{"encoder_norm": "batchnorm", "decoder_activation": "silu", "decoder_block": "plain", "kl_weight": 0.1, "batch_size": 256, "epochs": 6.2, "final_lr_fraction": 0.05}
Rows from block 1 of the decoder, named by matrix and row number. Each number is 500 + 40 x the weight over its row's rms, rounded and kept within 0 to 999. All counts start at 0. Numbers have three digits each. After the name is the row's rms in percent of the matrix's.
# conv: 3x3 conv (decoder.mid.1.conv.weight, 256x256x3x3), inputs 48-59, a 3x3 kernel for each
conv.13 111:507451481539507486441474479605462501508503493500503516509483564540529554453562514549492509491566531491695520558457563563535553585589535497542520606605492457517453513504463503511456532475480536487455500514463497494536554526540472446547511514563477476520470499537551506471490507520473485465526520509519483502493492534497527502
conv.14 109:563484491561492501547532518491506464519480560450489499506489539470501542491532536506525517567569450460540554549441468525607542493578542447518468467555427461540493393455467421563464485546472482485533495470533526424508450473494444541502453441465481491521449476507476459508466431497515566490507444459506443457527496498500463500
conv.15 090:478540508542551462507555486434554507505467499503491488503530534507483494503461520477512482499464537485503507446481554484446533484416524491436515527473470503544527566569440518472536481506473518561546542470456524478486490536470557517525511553526446494499519602450472482479479545585573686509467521491522538498460542510434479512
conv.16 098:488542508487466498516506542431503481482442447503542471432569464555496497469517548447494462494606498452522479499508618526416467506511511528528481504502450514527527469472515442477465547533525501517452527442417486424511544531504533583552518572479515498483493531517419480465538454512523425435482467536476518477515415429554490523
conv.17 103:433471485460435518518484481503472485509489544503488512516510485419537498446515477478537490582568513490545491613502463517563459559523489502481498473435456441493492486465461448375470479483488545434462532427438540536533439458491515463464511601484505513539520590473467553486479511450523339506494571491465481490511463515535491423
conv.18 100:512492517484532487494452460457441492426500566467544533517485513462587496549522516481523505555511522500473475529450491482470471523533500454549523483540550490495495526445492444499475511460476547487454511592506515483519455542518506540524496443533447551489522514540484458511508466460471394552461473466465438485487535490483513524
conv.19 085:463552593505464467457536489476484435445485478463509484486501520528551512541507536451511444439724480498555451455559457459435473455463472502597494480495483533468538519500500423409531465491544483474495497472462500493506511516506543502526507529494448521518490442531495518445453545521656471544455472511506537518435721454492488533
conv.20 114:467493465514437479525537488474486456512484489448434446542529540496514483443421477510496460458392442483472476409518541471486572488558510542522500564543540500504437474509491524513498519511503536481497490497434547479509489519458527414470521501475489458488511493474516507523438573495445605503484467472503509527498472540494473488
conv.21 093:471494459429502461474564500538511462551457490517499505526487503476447489516502488513481507523389458463520518491448484542491490447481516495405537582553508508544540463521508551501544555495490487536509566586542498509503471474456431658505509543490507438544493704484497524530518454498551516532520533496519534461467645553515540466
conv.22 102:530469518451539472491495527499432416436503437545506506431484498563372518484471470505508536533408494471544528501482470541445540483464510503511488464528468503479507530525463461560449506541449471546506494440516465506480531416529424504521447470494543517516534536555497481531488478483530474473502473489449500509455439500529499509
conv.23 109:483499491468574498512588519546525515521521547498539535441535455538496525499483511523477504493479462517511533514496470545397460574472526526500503440543541557497522525471538410528499503506498469521477564539510490468484541525538452450507494458552491573483534585569469459510497515497461488485475388469480477527492468481487465477
conv.24 117:446449460451465459473442483466451485473465471547512460528501473538411417519493480534515485488501462512544472557518550516498510524486543490533506446380478464449472496486442510332379510450478450530459483391460456480494454477465474468390480471409466499529506508539461506531492432479436461484503463493489389438428516486549506474
conv.25 104:529462542524458470473492462505455460560520496513509469534591488542514434460535530469525499459372417503534419517469550545488504482544486558433529515493521523479575531461512476422507518530527498522448493512508510407498543532481478442447537551455457454503534441514470436482485436447476516484510440428515554470505513476500526513
conv.26 111:518495491544524491506419466562507560508472485474491492535532525469472547554502499498535516513434516487487483505520510515523531446425444418458479508445440539498476548509528566465460498483459462525442531449468536552474489476505628564456543483519500538457553523524457546481507486463491487503545482558513494479569485505479493508
conv.27 093:479593493489505501483480491472550484496509455485513495517508537440544520498484455438493457520452460511535476553447518528619527485486531526511516501497561485501536426474487559550474470527463444436441485521509529483479522544574545500489508526472452464489494519560461531494521608470467534508490485493490579507479542483492523520
conv.28 103:507488436480408533467475421565498567517458550479483582480491516581516636519470528517513519475523548506593558517489439520605505466518511534439534525496529503490491470449547488482503531517530508491468480498493524455455582543507539518400587555474507467536476494477459448519556527443526588394509507482511568499514522581462469520
conv.29 087:475512504506548461513500513498526529436503476430529460506501497430581516542514474500489475420467556506463539499412500548495535475502493484502482505430465435470489450495522428498492524524503505463461510446439498449503456502449444515478488469537584522491551468541504470504481531496449384512487500507513462534527580523506505500
conv.30 108:490491463522562561533562438513496507484506517478449507441486491497481548557508557507559500498531508529543470499467421492460474466578504482487482499592488514465500498494517454512472495527513496529456513536525488506469509445494473522496471744493460573521517531523444537503438489505503436467544419479490468520460498511491723514
conv.31 097:517516501462545547528503547487513426461486499454521569493510516506611572569548509569470480507582515500468597524522471531549526508517503489517510553495486478464510472498539455531483513467464499456494486512501525579517442460501494590490515479567527518514496535502497431475516483496504528515536558480519514502466616517490520485
conv.32 088:474475491510504479504511510500551471506588553520439478483529512531384485492520471487497494417524432507492523507541469537548489544481526524498499492537552463493503491517536427498515479468533474512506534595469462527470505473507499434496494480488524416519466490487478508483499503492477743530492495507472426534525399460494504543
conv.33 108:513540489493488483445519506500528501495565590534555549464548476506534559494533519447536474518479418516551461519521457523518519529513518505517485491487542501458516520485519485505519506494495568543536438583621512510495537565509432321516530540579469583454532515435498494548552553442471538466489599516550528485522562488470501459
conv.34 085:440467526498539504496479510504481477536531461495462516473575507531472452542529545470490540470487469467477497529479477505490497528482500520428532505449452495535531530503508410452475504492492500427485528553489509462536528491510498521496512525523480476488461531513449538503495537528552545535467487523497471534494550515507498491
conv.35 101:503483504543479502531543511459494403541439478449450490501648523521418550485504486525501405530498511483481526459563454495539489506463485504523474483454462515526489557460493580521465494527502502528541557447582443569470459485532537604446445527460500456484522483476530492493504437466472532500489562544460556490519559472531497526
conv.36 092:475455496545539502507492521541506494498554484529466429511548461516484456516467553487519459502436561489584439463482523558442509538497456497451476507618470513471487520530499568420431471497499483491520509523480505514522470504480488525513509545515550453482505557520575546568437534496557459530500468525502485499525426524517499477
conv.37 106:507429460526487428464566566485472462477447480493463551466537502542476530457456462542498507464483527478525531521565455536452439531430435510445511512489564504530480551446484474477496448491539422525526458438483562530510503526481488435528512510496463502532519483544487506549471434489576489461489520453537572483456576488507521541
conv.38 086:557458476476435506505470504518426503477514459495516478459468540489474476516551536453507538488599484518570496504435572484408513454487496443467451517481453492460488471492489425470475553520502517500535507538459474428505523545559464482520538493506464533502487474500497536556548531495555432448473548501523569547501560532500531517
conv.39 096:525518467475483496553502498496490564455480440493504547505486515454435490475476488483430531555474464509474480537410357564499494459471455470462491512471520503497517490521500562433470481450513495510473529468579514594472464467528480456572468491497488482475544486579480503519448462501546437622503524468527516472504523561504560523
conv.40 109:516554543503575489480533504479453549519416487503448438528553528486512439457460581488485473531494469490475561486556449539515442487481499469477517559537524521512508515505484537452459478526438521452469486490472520492459480514497478503636490532489519445456485449583480514496501531522480465543477548523480490520473463549426469480
conv.41 100:543533537530509502508475542505476521531467505503440414472501475528507465500522459545466531512549400525472493472529389442436531430443495496543502523495521513551478473445494480468502522530532514497493504439461475570472509475466545468526528497565504494531455534578559632518492516466508484515511496501525455500537469423529481494
conv.42 106:514486503498467453458465517596552470494473477403443490496470518510536519515563497512509513566523577504582510547494433511521496476489516453475539469455485505479579449504556464485517493476543507490516500454507508458489497468482513529495507539503518564571544476505468440478544517514509455466513440473524517458485506498539561472
conv.43 095:550506508513448581526533521539519458485524478531507566476548465461593481453489526468500439516634464470500487516434350516476463516474479443536524485551488410507487443549491556605509555575520517514524522522597522546497471572510579518534533429457501448474464450492495459411501516481571467488477534505495538520481493486519448519
conv.44 080:562460475526492546513465484478477451504486449501504505507530459438446488510491509502525489522408474479502504484442487540470474503525515518497534493487498495484517516509505474418502526596522526530538520581567531494534452443527464476498464489507483530506486534450463493497537521491521741511539576506496505508482565540548516504
conv.45 102:541593524545431432501464519526508462485547547497520555468485504458541615484520482534436538535475435528523505522476440462580477474518478500489508491515488431510502537477465528498473464443461483530503508538520462463502463476465466520521451497474480457520459488556487482500474523499492453492489531517434505565453537491519551500
conv.46 111:485509552533492496514551478444482554505439501508500456477431540490513493528549514476449523493461470452479461507557575536516493483589580500510517480516456516472481481525530434418499457494529502498549496479499463489577474498442537559520486541444487504473544499468455534514498501556489483565496498535520486483473494457501507457
conv.47 088:444473533464490524492490542496551512545516448504493518500557486472465559499491489489481497515547529503461521513423449419460496525458500508497518481476517490494518507495525477458483537470541480475543465577456513519473460495518457596478483509466500514492467443511453516449532489514545617508516519501529481542486472526515497515
conv.48 089:529531539504632483493557515520497496529464475506522543537583513528634557533524526520559503512506410508491472503483490538461490461542481505535512477478549465488460481520500409475485499507482513466521477474479510515494502457524522555518513490529522536500509494480440490514496475498471433525534497480481422471504500549539527510
conv.49 084:485554556467621565523480479513517499485510454455516533510522516511477500529457560521517488510554489522432483518515512502535480508546523480441517491521445450416479443568555431483502530483495474471556518470471450501482473461535526553520510489506480483532487611494441534523519495489524618503505519540528483505532563495491527527
conv.50 097:441529538502496531483525463497495526544475509503526529464504450449406511455490559490488505486489548538435470462562490491524474483480526488506554526520463491507470518537535503494466534477495517482520515504505527508484467483521517526589489523464498421499515517508493457545516457496532494500499452476504519536481571612517477503
conv.51 092:490545548521523500458502486496496505552516474507508479491475491464633546596553545527496546420526493513547533488390488489438484535496506526531471536561449490457504563508481489488525504467493503494437522436460503501473448474515481516453493532557514518514516520524510493538574555511529530505532473498533529544519559579519474540
conv.52 106:503516500479434513508542497516523569462435453468535527461520508424597491421502495462506490510485433569490526525469599546577516436506533483495505478511457451501464486501488503497556469508548533500392508595547454480503535469530454486498424427494443513474464494531535450428511521530490515603528536488515442482476504514476493507
conv.53 112:537522560539509505446470471460467505596521523532483474509557497441517493501506394496510516461510484487457542484481474450620590485553513469511500498499534463483479414473518445512511477425483478498479440473481490536487490518498383501483516544582555476502512541471530525535529544467572416467509546497581463499464518503497505504
conv.54 090:479515497485481506514453529494536571453448506471529518531460446567574508508496478493398492447455537515495564452547461440424442480523531496460533477530465482521471526558526410487460475520458514499496513552513504486543542520487578373516533473511567553513507610512479482509484471578504555458525524523548521506558514418507529511
conv.55 109:518525486469423500526436475547518506446525507503490442558518469469514541530409499522550486429457557490450542515479406499556441474471438583517530502498451566500533551483458586542467537535515529466506540498486537477501496484492549402505492471504510458489405394518480505504514511529427477563490498551454535546450489456507446478
conv.56 091:491593486505610495537518486557543502506486500517543519553560477544543583513537498495469497573589526512468456485517498488550558493531535506490477526489534504531559454494469571616450474525498541549502535525526524541443503523517545698427557500500472495541468508513464475496495499529500460512506508497494462544496569417467491476
conv.57 090:540494519446497492499420524476509488495550450449524506445545480447387426513479491469487511496600426486512478481449481551414468524448485460470444482502425495553484486473516474509470448494543466530542571515586489481537452510561552517522493441441493559529534516492468517498503539532457455477483549502460566506447453460526494532
conv.58 097:543541513497509556525448536523516499441441523496450562547503455507524494565519501481491470512503509494466498465540457450593501486445487472508535484541450503484464432439440450501467447520485501539498501532468469506526520534519447450645497453505465502505490610511496474481524527501468444483546566508492474493482637637510519501
conv.59 094:585581533472585543518513541420428467496557528529483496527472479519637488481491462440524511464430479460492502487481543485429509496477432515500485535545475482479548554515448487393464517540521505499515469456563517495491408492590508478605476531546519458523630473477494471484455455526516502554517530539505543506516542492546547489
conv.60 104:520523486500508501493512534458474534483438450532567514459518486507403478474487446489467500516448479535519543466547462459522540435445467499556448472555428500499488514488548480695516518463486460526514455491524477507536537512494509465488531442481464511472533478534477481537503558574449605531525556594514580470551427413506465499
conv.61 101:544488501453496491478406452583516549523493512498488502516426442524528473541480526488510500488505552465453441428479535411530552433417437524519501497495498507534534470485474490475457427473499454461464472433408464434442475555505487529555558476467527535496494519483511478489455519556452525537493479499503536572462436534482511495
conv.62 106:556553479447565522542509527483508565471486504498490486488472477496544449530437499583523463620491542461526507464517401433505406469470458535557496394548473484470513431516536470466546508493504474489551534454559558432467491533454554584471508583492504515486435544519488570515550532515513409540484514497511518550478552470479525535
conv.63 097:456535529469518504500518475506541457554474500511490583499490565542563494478503534503522522490511516455475566544425458491476495559494555458575456474461501470492526489549494483575456525469419484545524521531515482522487553444535474504528530478576484415506429456495481494550482438488505503468493443536468424476473628492464498475
conv.64 098:517480543562493561498498490421443442545543522511514489508452542555502512510493480478478522443490460525482477563503504518446469461522453529524458537589524505476514460519490409440491491467496443529478600434449518509485518465552502550449515449502465554478467493483494554517477493516553480542512433451513508494531530505503475504
conv.65 091:504485502503778461490532504494509462495425467558568552501516505449422485464495509485466470423549481526527507459537535466503495511497512508424518503537567544501504553464450480465481489487501506409528474519461511549468462458456464598503370512488488435468463499497445492507559550539508594515533468490488493487434611531484532520
conv.66 131:551579564544541523556564551516518496514533573548507536443460453468502463429424445441461461436498463468442474479479485482442471520491535512448422524496459468477441533549512529512532545504484507516536509504495520458518475521490512531527459501437534527532504531510504490492494508471525552504537519525529483526534480483538486519
conv.67 081:490523520527763489483494495586529551524571517424534519469513456487476546532490544524513489461640453505541528458448483539502555509525545507494524502430526511504475490489516462526502513501495485488490476396514500493486486516483518413486542510519496471520509511458560474488535500507456800501496465464526529518502489507463516509
conv.68 096:549491501511508485460534529493510478439530443444549461502473494453406485482471429509473517477514504415514534530498547465516423441421516475512558478486566525492493582522518465537461578515442470477523448494442474524494485446498443500564450462489494526478518509551498501527519523507530496492527510510482514451472462504480559498
conv.69 105:504511509516537550517523541487526494383450483538526564499539501549531549545444489489491468491581542491496507470493498496550481487472469536534485496578460466525546490520471535608515473454492477491515512499568535536461463488505521576462489534470460546515475447462516481481452528473440587519470524513546492544557590493561526495
conv.70 104:502549529559644534509513538557471468548513472467531536514544447424606487534489450497477514517453496500499486510413449510457532465492466542497481493396516542471491437471481538513465515533441512564558540523519536505484526444542512398556523450504468512501462437516465468458476505490548495470596552467514465549486556522526509534
conv.71 088:526542513541501472529515494540543474473478491493478461457541468485514458502409510531493564546444491505520489531502540541574495500471443516496511503491428535475486490509468476504446519481465458499488504455502516479533534482499558532491540575491455479511473531503502504518511495499551652524490471496469461445541484537527519496